Weights of a small image captioner: 9.7 epochs.
Rows from block 3 of the image encoder of a small image captioner, named by matrix and row number. Rows with one number within an expert belong to one neuron, the router's apart. Each number is 128 + 32 x the weight over its row's rms, rounded and kept within 0 to 255. All counts start at 0. Numbers have three digits each.
Before each expert's rows are labels from the 100 images, of 14848, where the router gives the expert most weight on average: "responds to" is what is common among them; "colour at peak" is the nearest of a few named colours to the mean colour under the peak. Only what is clearly more common there than usual is listed. The data: drawn small creatures on textured ground. In brackets: how many of the 100.
# router: router (encoder.blocks.3.mlp.router.weight, 8x320, trained with AdamW), inputs 214-319
# up: expert up (encoder.blocks.3.mlp.up, 8x160x320), inputs 214-319
# down: expert down (encoder.blocks.3.mlp.down, 8x320x160, transposed), outputs 214-319

# expert 2
responds to: grey (59)
colour at peak: brown (65)
router.2:120153174148133127099152118070148140160145077201129116152120155157106125099114100127132106051132118159172127117137145131116124148127110137145133112104116154156148187109138113217138129111123149078114119149096134116096101088142143112132176111165126093167082135140159166172148091155080118127063102116037127150203100151099
up.0:118138095104174098116157154052138182113130085147133092177163112083111093110114117122166151114172156090092143130111135087106130140119132215108143138109138093135085113154120098075107165123081137117106118110123115087165096136149098127181133153110097079106145127132135159128092125119125047092085107134119111130141116196100
down.0:105163082126062123148092080152118109118126197095083106139091136183115114165123103155134111146158116153166162112180125136104181163090115105142095064158128205089130198133159120198106112067081115113123140113135166086123133163131120133130120058143227141125096178144057113126165084112104121106127114090096109143118109130109
up.1:086155145038135198137143163063104061136145144102142107149166142084117137125204123180138156129131140088156145079141124062119113121197128087218075169103131103125119135156133147149135120143104055117148169152111145055148118224136134099077122167112115137137151036140158105120113127133129080124130126162115156149173112129149
down.1:145156188161100145124143142150154134100166090164092137130150102155110103104088161082097129094095141238186120154126087126156123106152123195079092136129093175074148106072070116085123149123189133088108126095097112202140107083077146148148133128118108142161117183115117132135139109165138124080103113115126133122110120076108
up.2:113141107124111148152103148122155081110039103088113102160141127098114137150154137079070113159171115102147163161112170116104107173157149167136074102126086158096125114172139083087095093145126172110146165091149131079175138110107187169124106116134110143194135145143160115162178093151173137133136069158136140074104131129146
down.2:112110114138142092102151069104137132109135137188107168149127184108150081086136151144136107112091100141129057101093054170096177142153114133169153128075164128127173211097096150150148113140131107145113094166074097120088127119087151163131103221092125078117121116125152144176084110123120081080114115072153095157085141092123
up.3:076132122144135142163101070144118108132067137154114094107091128104093137127148145178053136143163176109127112123153098122153158164130149131179119145073133186129120156090154051167143155154062096119080110089052161143139080078153139107081160102159135099159146145114134098067111162125136150130155095118100159154076144166134
down.3:183132189078136108108144159128101185142149151117128102147194127105118124112126149124135089157130066150150083137104100142149108162175121133135125085163088152118126150099125219086110079171165160140150080102115117113105163153115135143106063164081072177150153138131087197128147127162160149184105152140093104085144182112108
up.4:083122121155118119107057184045133160122126121124146193112128192137099081068131102131088139147084128066162153111102109106131147088172130146133088149117079189106079087077161117089098151117126090128125113123097103075141124112087150111079176142147102155135156168154120110157157099104083158118100158168093168127152120159095
down.4:134111121085124106143181142164116118118123076117108062104054117054120109103122129151146120136128159121093127151133119089104116140149095108125157060160122140122131109168120150132110187157120138131084178078193119172144112135110037134152120157157188194127092138123093202149131100145168151137138104120160114114092128145141
up.5:107110136103146141131115118142128091152094155115096161169085134124102165135183096122149155041124108126182143100132120079150136118097194122177069127083167087125162060153117119132121163134141157086106118116161115093135120115121187147056155153116144172098156132061091099155100142138161162133125151183147148154096113145164
down.5:121142100113106163157112120127156108137088113148177142117121061110170066137152131108141116070108152136064048141122100154103071091201135137084150156127140166128094160101092131201112132106133145114085114146131129176107162077147100127098115116147146117116154086149150184138162141195120115125140126095102174120121195078127
up.6:112158144123113127151165139174173129083089083119164160070187118086135104119115131113151086174129107054131064191109150134149126168120192131142053113069142113157151112202131120119135116115039089103058101160138140108119098124189114081115148100204094113084160107124135164126103113115132150138143158107220096120085174094104
down.6:157192151106122075183104126110108082106089178145123149142113094194113145084125123127092175111134070183142155095154077075130183149115093227137145124152149145163090084162135125151187090187151130182092136121079110111108143112114177106089060122088179105078126177162177097172053091144119109121118133139091116158159073079171
up.7:067152114150177117140155096133054194122145136126118095159149090153143103102130147074127132133167119118128066184101151118115158093194138109114163077165081112129136134134185139137177182114133123171194105184117151108182106104141126118139119113100219152178139056114146105160068112132099173187168146114153110142180136115146
down.7:171096148146095104121120163136126062122119115186088168139148156052091165170130105079116112145082164136123182162109139115110125158130149131154114171154143131187106119075081098116138099140136131096152113151096103160072116121123110136084123124148107141117106153161135176100120132051180144114139076146156099102095156191100
up.8:153101135125070117157086144141146098173092143071188141173147094117170115140084108175165190095131123099092146124109065121111162095157118134185131132118136146082111073154122125094077169084162126117193133055112094075096083139134142156165100089099167125067105124100103120131133107109133097089150136068115138118120083155156
down.8:098106077160103165080137110159139060115159098122108117131079156117131147119129119119100055144169143141084111158145106165153135107067105129125085112101164144122181165042106091109057078146106165154111115157156125156155154169164124079076096149096162192201105177166116110109124128159120180116069134086130101051071126103111
up.9:130159129115136080176130139147126183194126067129142173113120189127064205086123137110097119117150161079128155076159112127161145145152186088153063090079149144123122080061104157103145162129133109098095188155135117120158127039132088105139163163211155134096091170102130148150132154127161050143142139127134116114137101104145
down.9:172042208171121156200087064078128143103129150105121162130090121148146101098074104177137085174135091081108081086138184112111153107078134148107103140169134126143146129187129167159116124139123116143144132115119088136063090145113130119075095051093113184161194059124143135155182083154154186129142147136121058112159097132091
up.10:108169116113094214207133171121085148107086114102151094201191133169167109055106175067142134134081145124064123154115183085096153121172140184130141179117079146123113149060151157121115111149149122126116149167088131165125139110163171129126145162129206127127099120150131141117120136112099152146154083089102136137129106135181
down.10:122095169111124089018110106174181028124146149095148103113078105059154120123053117168163101152117086172107157132107121181135124134158048133123139129098159123202194121114172145111148144087110188128143083129136113119144136145105079124146064092135094152172185107103075146101160149136147127162072191145150166164146188083092
up.11:142125170122118130171068195094165092095080100102130173116161078151075184144151136101157100130201141116144163132154125168177113095130128072143080126102115148137141112112130077065097122136135128124121136157187154098155102158156133153134108144105125107119168184157129166168137121176159149117068106116103124158129149160154
down.11:130156073182139107114160090113132175121123096120128133114073147131186109106082107126168160108075085160131093165108143153103184179092179148104135181146146158099113174150064189132109133073109114186095102151097078116094173109046155111088094135115122154139104129161073087153122136122082129123142101108087137084145122102150
up.12:173056112092119167100129174106151165127145141012145130103203071126132140141150140102151172152133102080131182096137107112119123162073121109164106104149119145121174129139150149109103139130175099086128065155161169071149196129110159158118144174109124134146146166167117155123103128069080107139132125196105148110112118102124
down.12:073095060113133112177143131153134196136096116170175129093052134156089088120105122113092132140112121152177118123125159104173103076124173169142126129142130165118097125135107097145106093100118138143117142123042104077081092102184114087126114108185195090142124168179174069167136124114141097113089103131071138091087087112162
up.13:091154124200121072133163091129083140123122093160135114161144155126094107151149134163190086132157147157138169150132110086098136079133124167161107094134060160164122081161157157087179068123076119156134103110098137139111114165104115111164159122062080143157097125168141043080111087081150126122083209169115094139158094127173
down.13:147071078119130104150158123140167116118191140115077153096098134099093105190098132128093172078129085197110128063152193098126090128138123179147126152102186061079126147073152142102131102172164141106120182059095115134103149010075102063144173171133147157153100166047152126133126199164171115115142153062144133174094160137096

# expert 1
responds to: small (99); caterpillar (39); snake (36); colour: white (28)
colour at peak: black (62)
router.1:108134090156109151104103159150133139107121159163182113069069178068141124121106105177130185150096116063108157138140138200138140092122105165094112147117123098133083158156121157125111091140162148203128133165109123111095147101090161147081135108109123184157117141164121126155111198093066082153047136106111127184126115086127
up.0:171143162152145154139141086129086143163099204137135120073108159206103128040129117118124160085093162176110143089117126100182121123146132098115153145140167068126127146151142144123127069172082173163092132143130068106139147106115111087147142199117063177111138098175051166110158138115145106090113106149115101123095079134147
down.0:105122155091136175148165121150150178150132082088104189175103159136119108188123135136144166151152160114156129128168147142127101125149140168141125122127067164077185142099169116098122146155140092144139127134141161141101112101085153097067135125105156084127126093105093132140165146060048121145071141127143049088166133192171
up.1:159122010093107109131059116100140167164129107149150105129094163132133163111161114172159100138150140129167119109144225145142108184125111076073122134131119112147119149091154093166138146163119112201134122170124091058121131124110115141165170082101125030107141127133176147148128182114137145063185121166140160148131091101089
down.1:200097159111148125159154171120050057129099155066072116138081108146125077212148156152070136130179088160115111104185104082088148107142187086093090122057095171166085119173141153098136102140104082118078129150141091091149058118174144092111137159121062148123089109136101169140187122131134105125188117148078140112071108150168
up.2:116085176111072129130174127123147090115113102167150144133205114179122113153114116129142110108154102185142133128166133126105141097086133073139098142113181111065093082194158173144137091132096161209153170095120164125172189149119175191164164166079153119160160134184152104064128119143165115110132093133116150164182174143117
down.2:150151149142104145120122140143122120144042127123099098111115134187160137106123137141104052100119112127175074083125096145150135176124173151180198164149105131134188136088105132191158107200116177141130155124131121104109106066118080018102163165163093089109130130098133087165100098166138110120152161103144117156087103147131
up.3:153146087065153139139200181103113125124158103195123113144111164141171139092132185109182148104089147147104154115174044147161140127176147081135084139065102112154154128139089131183075122085146073085069120149153167143159161059191097094108185136143082113107128146169090095077114115113120126157155091131121129133100062115153
down.3:068068182109135074118189100128140128132147128092105115153119145131103130160099183142084090114132164146136110078118161144169105115103137072139104155109087097121175127109120114120121141148143168127165133160148180101160048163149151163159182158162112117096136143141163185129170091132148137099097161173119127161124149112142
up.4:184105183128182072109160153096108184128139167082129141110094073149138082130140159131067142131157083137083161173102103113149097168147124101077114168169140142124176116171157165130145076149112140143171105120194173094134128073194103126125114126144111148126110108168178059123125171115124109186108109121138123143100128157083
down.4:100123139083107122140100134085095113189091157154116131166153133143131158181133144122157140188158138120102142076102101134214133155151164096081197170126145148137072080106119109139188155140107107148078095162140125136110107104095141104182168157132023109081095152181126095109121104160137095124133129143235109163168075061116
up.5:132184189114104140138107058109162114093111104147141093120106160065128158109154093086142139148149154117098098115129120137164143073178123115106171094125108140155093187103160048151116158078123067116101137125106159068134082154220127098173130133110167156117115130153098072136103111150146105180129145076113084176135129104121
down.5:119087144102110191175160121150116118103153120104135215145157146117150077101122084118151094128101130117153182119110113127150109182047074129050097137055093108120111130112119143120119177137178124139141121134148087079108125099062134102103106138138145160179126103145133216182152142198099116090131209142162112112128080162152
up.6:150133059173170120136127158110124123133099130143129165123135119065125066189135160076112076150050147107100146147097105066126158110099143134098158090127124152151182114213146147129135156104124101143116179164056142138098107146149120179097154125120146066064078083163215123151127192099135161080121138121114112136084123149094
down.6:164143117128080162142130101071127147154132147115191129076116143106122136044116156167151145136135116107133174107124166085108149135140110106151085168137140076131125120097097149081125104160098160117080067117115154119056141054068164099160083146117197142164111102144103174111141107101120127106137139179104108068157131129086
up.7:100149176098091140145115073168113070143151129127141184174136086118102182166216119127094161114136195125130123168149162126101175099108135143138106114138148106114117131105152114138074083145109156092159148065171155086193117116133171169158098153085169146147097103131167119137084114088110182125113137111145112122161179111181
down.7:099134095107172133093099121188044104138100164131123064168146126169142121050142112115145122123145156116195116089127129068161070149190137103129106101095150142142221169188138128150154129174123156119093139154098159140150184135082133067081078153165097117159112163160155126091126106113150100092173097109070119107035117159045
up.8:103116147084136051164122076133135123132165144119141120174169195148191137108110102072126112094139113147162116112137167118181150142127172138085108086145134112134144137134118140108113130107084115107165123061109208166114136104174133093136198158129117136141139134122175142108104080140204110095137131129104110110175109150107
down.8:087114099089148114136136099087119113128085219164135149137156043066135143134088071107113144140108167119172067131087143122104138162131125087134154134071149123164138091087228128131131193124086151068180097122137142169094069142129091160195097085131125151119099173056133109115109074119131125137126152176128058157129166160119
up.9:102163143145071162126149058182073110110051171110132115114116127161121162136093130125118064086113151145063156187163136142121147165170154163141169147163170074140105125184121123108115129137091150111131116125118118143102169048108127147121169128153164185130124058184187153199110125175132150098096142121182109087079155050090
down.9:090092144089122101140147138099168134181102097132107170095098128120104096135200071108152195115140042091121135099179091149172191122126116076058179110129117071191177104109098088128174073109113156162096133164077113093121113101149104165169097107106142067134127115097111133068069134146156150170094135128166146082144116177134
up.10:171158138148103103094154110181137080097130113120125131116160173115133146176149149111088150137188162206126135125189148190140094136110158049128118098179134144118169142154156110091130164155147058142155067105124118186184115106131132143146100127104145158107107129064187173186129137157177179149190147121033062113128170106133
down.10:095091100156126087130114131094120179097130126104143076138107097115103135100137089097088104179096107104149077144127097107141141088161155193163188166068144113168049089109104137101090128139113158104118108131177157113182105128124114148070144121170212190153151100135146137139159142081120166108128132160156088079155109075133
up.11:154080073129098136052129149174075087154152105178140123105179091116115150184181148158142135147102127112132145192068108177108097118151131160121127114079137135141201106094112090108098119142148124117114139147123161139125083152171094143178142139181168125127143168165177172104091121105183110107127121155089107047109158177067
down.11:129153134152120135159121088167095058080112084069113081123097139108090185127177129104089134089114191154097154186218101109097159122153089160119149163084140132117115152169162127111098125119117119056085129105093096158147167150144145089105135178204044139112122082187077103124145111106101124121141095188134149168078174128145
up.12:166111148088159107179101065228095154122135089162140141083123135141132063143112078172110121108155089077086126076083141159159096080108085087124121068078082082090141034095145153067127158114099124120091182138159143133115127110175116091106164095138134146109173154073117116146140083134139127179119111135135116091154154112149
down.12:075119127120144131154145137154119108138167175145073139129077053166080145150191105178124092156135112148126130088157133084176138149148135103113117174142183155160082189120093105134171149148145086167134093155147094123149151156166144163146154177142151118117209075105104128095140145103147148126132168180104108087110106131138
up.13:097116147135107110121086183113140148181179117100086146125125122206115132108086135199135122167091156084137049120122148142116136102168105196134182109137140109130093112149131113094101120142114204141192143173034127081105146104119172099092113163102075141160107169128122115082110141105098128103127128071161125127110130119161
down.13:178163114197144136090127151160182177152158129130173136148075147094179088133078168130149135095098128150137196109121121106123102149080186135183089095073140134115144143114155098144110080094162100105076111182120145054096157124158149104048138116159129061157128102152149149072165079108111082099130126122091173166152097126101

# expert 7
responds to: spider (96); large (66); black (43)
colour at peak: grey (72)
router.7:098157154089159119097096130072114143154136123093167148210126183152154127098094113092188181143106158138091106156101102179126114153151105122093169178123119183148194112069139157114043167133115138100101129115160092141126139146099128155125116112164131133101128135082160108139196144159106109142180118056160126070127089163071
up.0:125141079122166157123124103140089091120211096150119163107073125119174090091126142118152141169144177108146098085122105110121070115090098191136167128042130204158151088139113126103122139112103159105112186082091162156131098128080139147065166151136163162209145091118175096116159140162154167107173169143112149145086122159128
down.0:159097161135159106176153146126090192105104171153156061144185069134123146140184149116152107146121174119079151096134121128147165122161135172101130105092148060103123193125132123092144124132068103090147168125107102082151145181114127134122077112150118101124098129137107098152115104074125108087118119069079171183136156112180
up.1:107123120137168102109112120117170112116163084124140091105146145064170106097132134115076100156137157068203103160142092150117125037126103093139140202174125105173170115096121147108129166141109089119076133107148162141138136129054146130121141088116126086137089091197088129161164106096077177108168043144097111105175118128186
down.1:107099089115125089156124104076114124110158158150080134107105137146139121124120145136175164141193152171074158196083094159051154129132088094088167082133158098143122107134103157144103130177102148137149186190146101128136149118133101176096077113088098107133167133098099138037117092108120157168121149135177125167109150139108
up.2:091115120111138154103103183078125106145064124095084084108182103132149107117187045160110090136126128059161098102142143111122116099094235109199100109115166132125112074070086112129127180124136133124124165111137145163133128141127144100140092158140111125097185162160135168109117104138126086113140175167150124193139144148112
down.2:112097115147164147159146127120098145135180113140077101131184067141118095157137247096139114133125087116076115160116121158092130104124120106114085119137124174153099135049109113100157126125125147135131085084073084125162133184120173129098154132098177131079112172145138176082097099142117132093149101125078130124187129137173
up.3:162155116038163077170155061100171158100063110171138126187100101159085103093148177060147169190096176154100128098100153082115135126117133163164135107116099124172156130163106216160160187166089153102084107085156170142077099153107081181168158145150150091158162172086106116078101133107113062122095140142099101116080159173134
down.3:145087134170137131087078154135137092094112114165134126135123119088119152135111073157109113121107132180137090067183124147118168140166131166106105119137168084104149204182158116127043076128138097175157129174087142100175156106158143101112086122123088173119157146127093159150105160081086157110129098127153187143148129141123
up.4:105110130137107129157105113109168167102097181121131105125130090183134206131153099124127130126097173162080101108172152118138127145126152097116117136125102141199138137146142106151164153156102158193130143123122116117084159117087085134092119161105213145134094140170193139155146081159097126145113137149092101122094095127102
down.4:110108183124128152081133183148143137130112142147141160139037163111152182120154086097079156151109154175134125175088097092126162152141108142109164080133125126192089100142097111122158085095141142117113118127178147100169176121217145127176157101153108177163108102168135102136156165134169097109140097106157164138142184116170
up.5:093146101143108145131073130115190120155175090116106055124190091080100174130130131115153121144124164105126091064106129101149136119114122134096106141134159186168116161130098122058130118157126136105135140158124220081119121150095147150113139179154163127128128132137100103099093129160125115181167128154134107111081117129145
down.5:156085094097110128169176098097114151132103151152105085111182102169174103153122110091107188125092113139092214140164164164153128110137114111161159079110156156179148181098081154130106109135167083133148139088092146160138113093080144153098097064102207159088113089150038142152148154121101097127115130108113177142155098123188
up.6:149151081174093121101099115115078105102137073202111124156133151098087167139144099142148131123145146183133176062127135108147142122111189149089117140135155135123072098145151161180145112086126134100158132168111138178106137098107136132137110186120120104162084102134085127146130129137157159134174152076127122137120128144057
down.6:129238130130104171163139166109119122117118174159144111103132134096171084130124079139133089083141113128153118071128129102136074157102112135163086092195147120120234114097079139126130146102124111129084127142080120115177131163119169124126128080196109100102117186102068113139154111125149139144143118108170161134113127149144
up.7:088109142117080157124137104154124154140100124142128113124098086182197129120096146116108086114174121083148119168148101117077094118161070119148102144099126071071123085153185122110139168124106092155149137114128143100102142178118195104132173119139181148086106184124107103086160134143113138074151152136089132107139113166102
down.7:081113068141138119127114106096186095088158139106143129155083113152121168172096111122144110130136149138118145092100144078047148175096092127075110087129144199118126194132138130132188089176199125103174124175086178113188098204126066160165121100160128153137137089099155123143130121137146068116096127129159136169135145180160
up.8:132153138087151129119116113102122118152118074125169101133163157174161159119114142140191145171113117155118075167131151163131096123142146077150161108153094160125100156139138097128098135087116136139090120175068090165115113159154091107148142158174103150154156112131106143146117054126183091155155124091135113108166123100130
down.8:086129097116105117113133113130153140118122090167104125125126135133155149074117146077079095080130104150136095155115143188079192063139089100113087124103197136116105158142066101127211110095174103138161151159194121097103149131066171140127106146097131155122103163150162128148114146069156121142120117143127189178146137171140
up.9:104115117163168157174153117142142144058090155124144130136150094089147151077162156159120074157127159179106152102120134105124155125107173123174137177153126136147099116146138182102089166194101140108166135177112119101162122072088154097135132151126179041119116139164160103115166149183119120169145117070131127162066095090151
down.9:147087107132105157092054121162192166153123133109133178123148169165103150123094081114061141108098087125072093174162165101158112110131145111133153100150114109135105140210150100077149144116115162112072069189135150081160104110160134118134053164134104121122166097127055105118162126098156165154137068173162110148162118085139
up.10:121079101183133144168148083103078066146118110141162148151024137143169054127159076070110105092138098123105126077125121083154137150110180069081122156072125133098116127086184125184116141121130132100084128138140150115092109127108118093121053156132090136143126137182159125122144184132156126175130112141165146116200119145137
down.10:155192152126117132103162171156164144090147077131137124128178117174085169144136181128135134106140128147116143077124149175059088086105130118100160107113178167154127173199171150046110108126177124129129098130131172115152197113177057134133156132083151153117102131101140099063129127134171053076088091154066076078152186111107
up.11:123100207061098105110154135115085187138057093188157107118150195122167157157146159169104146148097109095081136142158125149093112124134105157137097199126123123184071116149140135132133141098165145104105131129151141094141118093103138138097078071117156065081130166077119137086138148094126138170094125086148131122125165119116
down.11:140136128130085156142074122146143107110110159103121215115120159074121131136057040134133099106132119128128094121147163143154144142173068103184198107145062097109168108133142182120115121132123121140102116100107132154140170178128176105135159144090154152137119050167119169195119131124113136174180104164139153163124114160101
up.12:136126084140108115134124118088103163178110094104120119078141142126170127098138077156104114130208123121103113116097153148161138153067178195150089119080096161189120146149067138071112095164052130090147091169159159159109118135125041134158110135197100035097143140117154174078107109150157152079094137090137188119129161146103
down.12:167066165173171166194113171155139145156074144103083172090146111089130132103108105077096153109100159156088111103137142152062115110148138126158169157098169116116093166183097146120137133181150106105136163094064127094163120151122131134145085114110116153142101146111116125193126126127117091095104088180107061068126028128104
up.13:091149128098099136153148140177102129164128171160081172193116128127237138110091128102123120104158091127134132155121039117119153137101176142116151096111126125093142128146203083176160188118148135124132118153134109124113086111090194095083150167128126104117110077121190183152162166134150079108140091130122093147121102119120
down.13:174131146151149130130120124147143101119143141146112158164124090215101137156148184111136177174127125114102122164122158173100132108148114205145118161102133132157102163150078140070106095101114109137149122115129131139123088103101166162148105075084110096091135072140129120103159150150172155081106126187156092122135102126161

# expert 3
responds to: butterfly (56); black (38); colour: grey (27)
colour at peak: brown (75)
router.3:161103167144092108173102120140099149171208134110072141138098190114045095145081126160152162078115130154191161058112179100154158153084091114114131107179118133094091054107095105127181132103130152170118157091099074161149062099132163111149151078158122118095154121102104116083143123097123145182084111097082163117129175185130
up.4:146154079159223133170021122167113125074147127108139082129186167122131139099109077146149161075089174104104135086133217170101126130095138085113147125144103154148160128147158103192133117162117124178152124082116169147154130138111202131134141077095157160105110155171154115140138135124153124111148120134116196141157125140158
down.4:162116155111117156187148074112113090133130109150015146111162103162125104106199112203118091133162077229139170083143114164130154132125130166158154095165105162156110162126147119103126118131166136088138169124109155070144119126138142096154068120151192101217090163119146171114128138142134084118173074167184195119113141097130
up.5:105159092117128125159193155121086098115137109126119141163101156136136124110116158140143134092128182165096115107126122136103111163098142139170126084126065101163116118138096175180087132130085149147158134167143131131172062133176121127135158130173108106161195138130105077069148115131167168095148097131118168091160138118136
down.5:106138133116131143066206101150096124139149189134146130154121107155101154122158119114135195145082089124187159157129105132115092155153185127148149039143138173104143125158169157144136169171114105070072147077146157144136163119075097058143191166172167166110142126104145074157156137149085058103107125116090149093121134097101
up.6:172142095105134152141135113129126087163064173172147122123135132169086109129117107091078141158146117121147135222142115149116116117181113106117124164152175084134171168126146150151085154126106203060129147132122091100147089183089181128129128141127184109136135138123129126082187131183087100076121171156120168138108111188131
down.6:068149122142123097154188191129126151151114128106098137164105067135114166158076092163126124139155173171080180074139083091094131159132128140146097089120131157154148111082109106151148101175122127109100135080141125089071214118146092148154115160093158172052143110112148076173177105071210096150041185171118164147100176196116
up.7:117086128132169104194162158146220086123154117176143108178101112184072108124108113121120145171123204115154119105209119080119128148155106157136119112113158153103092106093157119161128135137122107130143109099153101138131129136156164060127122069122164158160133172170153184058100055100159143116123155082126102118102121108155
down.7:156163123151102104095171131140140135052153124141102164176076096111076043103109178142105115139151090090132102178108086104118127132145069140122059140142157079131075076159095119133112115204111157058152194094161151160127174106080112198133142101085142128157142158083162139155136164151110082062121091135133134178184166077161
up.8:151099086091110113098133128139156146094141175183134090102067088079157133122096094115135136148147177133086112160112149105142094117206095115096105094153128164142150110122205108144125105110131155103095115146122130148085134151115119164181137176141151121155169087122161168120082184144103137121104087150067094111111128080157
down.8:167139110119133155120095167154137106143149157135103156147108161143127164181148136165126105133103143055137149130180134140117148099151119073062103177127135170108064142142062154100127161134105165135146112124102129129152130181074117141112064228076154144112121092132121119163127083120162149145107118114153111197177163128078
up.9:128149179151132078156125154104139186135087093191154145112109123154106137095121150112144123115180120202122111099108146115147105115165180143157105077087114115145107129158096182072144105168148134084070079203131104124106147123174126120179123120056191178105106140142116168192119131128115139117131129144121100090130154102171
down.9:109139057129111124140056166079205173163172163147121131147118147131113166118199095138112088195152173129126142183128101173133095116141182151123131158121145114087124130148104095145140141139112101163163118131076126097113145143150147108150152160150121133154117148201054125100146125118081098103110097042113165138158110078159
up.10:109135175144155081136118123077126101134173089120155120138171096142160133132142112127128156168115118181146127155125079092129119124131139132089115195101151137147179153147128134145148136105112104171072135074134096117180085174177086093143180155146112128098141139186108116093136134126115128188186085143137131203129124175149
down.10:151083144109121151136095185122092102159151150138075108131149093166186135167074173095149125159180122109157160138170162065146084145109118134134166118178061131076143093123100160150137141109105149069119157163111145134142134127139115146081109204116124118088204086154113144091139133131184088104183106114153120130092173103149
up.11:130124176125104149124096101189175129140128125107153100122102104114128159177087135106157099188135100100095113135114164128123171127092099104165186120056182161089139136078124165086144173132122089125128108140133112093140107133118172129128093121141133130110098129178090132124141132108177131178087084110154091129170108131090
down.11:096173058104100143173105088093112075079112137112104147172135189178109144115171186138108084087093147172151171149084146094117119148098097153113202090112139115135159169143196140166133069145171136175154139162140184156190140149176092112128132177125089141183160142118139128118107161143132187147160143111080188122159113094136
up.12:157135157082190090087097149133097125158067185147141139189104068130190129079181126080121113093160165115149139168123144147143104119092083085108150139167113148124147143116151140145157047128095119137092202159137189104175132080144134117085089181108172158165132175116153143108114137127174079129155132133124123123142138121172
down.12:115171131162142129130091142113112091077147102144118101130147134158100089145077133132160183087115116082131084170083169116171160173139068112179118155167090104098085131105121155147107150178134160193133125125153145118087094142097066110155153120142142110109135139159080088152128125162137111189096113137126098095085057125123
up.13:094060152142060166122104082096142095112099160104159178072121095135096134129165144128123175131136123119138099164137113109097101192151083121126168160125074147128163073118120141175151171150128085136114125117115118076078152064093132179175145124115107125149134112072080145124162103094082134149128155086133148104108122158122
down.13:132137115127146195161107145170081136196133110143148093192174148099087132105123144185127163083161197164097084168166146129158113149074138167109124112131106129122150149122147146149103181206132093143083098134110098108087039106115119153117130134134130161117090157080140068156148101172126188117151128176076158088098109151128
up.14:134134142145153150145126132114073161145093155088145186174108144222078101072152076116140140188118191167163127112103098136161124121176116111123146156090113187105206125154130162172051206163153133120120079118132113149095129125114156040086119110214127150090074077126112113120171156162084120150137169060226102100088134078125
down.14:141123067097174149099130135126126081154153127067098154120176123097101166181108121163107137154150147178065164153068198195177117107140111130100111104203151147146144112149093112195094098106111150090144122075154097196132093089125133126136099088190163138169161070090147145181122112120167169097074146177101139155134119122112
up.15:140112161184147056154101089112114183078146105151129094140173126090078128131087136148129169122086106096096148022122134087102090131176103205144152131148120142102141080133206106138075107155099095090098150139195103097162144100159169109146115120179157143080092133079118121201132171137105162111067126159140120118135114163113
down.15:160154110049100092113071133124084157103105137139147103153099110147201073105137159169117115019146143095154144175145181085119160171110116096109092138128169150152114132149071118169145117123175103145117107139068104093144126176175162152152093154106081102185148172150083164044135105141170077143087149130165138116145128093120
up.16:130050076091139117098112117158106083100129130053112100070131135192114136142059129105149141098136134158114145163130146101196160108110141100187163163094100143167139077069138121125139088082128152112090141168118126130116113067099117138132107129093174173148134134168118102129066100138146133149125120133079116152147159123158
down.16:121164145114113106106116125183193143058100134113113201120144136162165144090144074133089111130111145168165107102111100148063078187106128105167104129114187141115138151124153109181185173111116089191110089128156134177112078178188091067094079106127098148107129113141120086179124128128146140116154091108139133154112148139166
up.17:117146116116127135102162181132162112094123143144159115082115124132167085112139078125107118153085128133134166136180088109126131048139083099217114090085111129159181117132113121095103109120127129180163157127101126130141172147104136077082049089166139157073150086121140110148147142099119149132184138163143150146117071104123
down.17:111142180136128135138110093130113079174036124113170169090155224135150152185122083117090075142139151115108167124113163131159114075073148153132109151136134122125156134146122137163144126142105151127122079110111206146095079160096134169129193181132132115188134148109156158123161072114137094150103076098118091153179169115139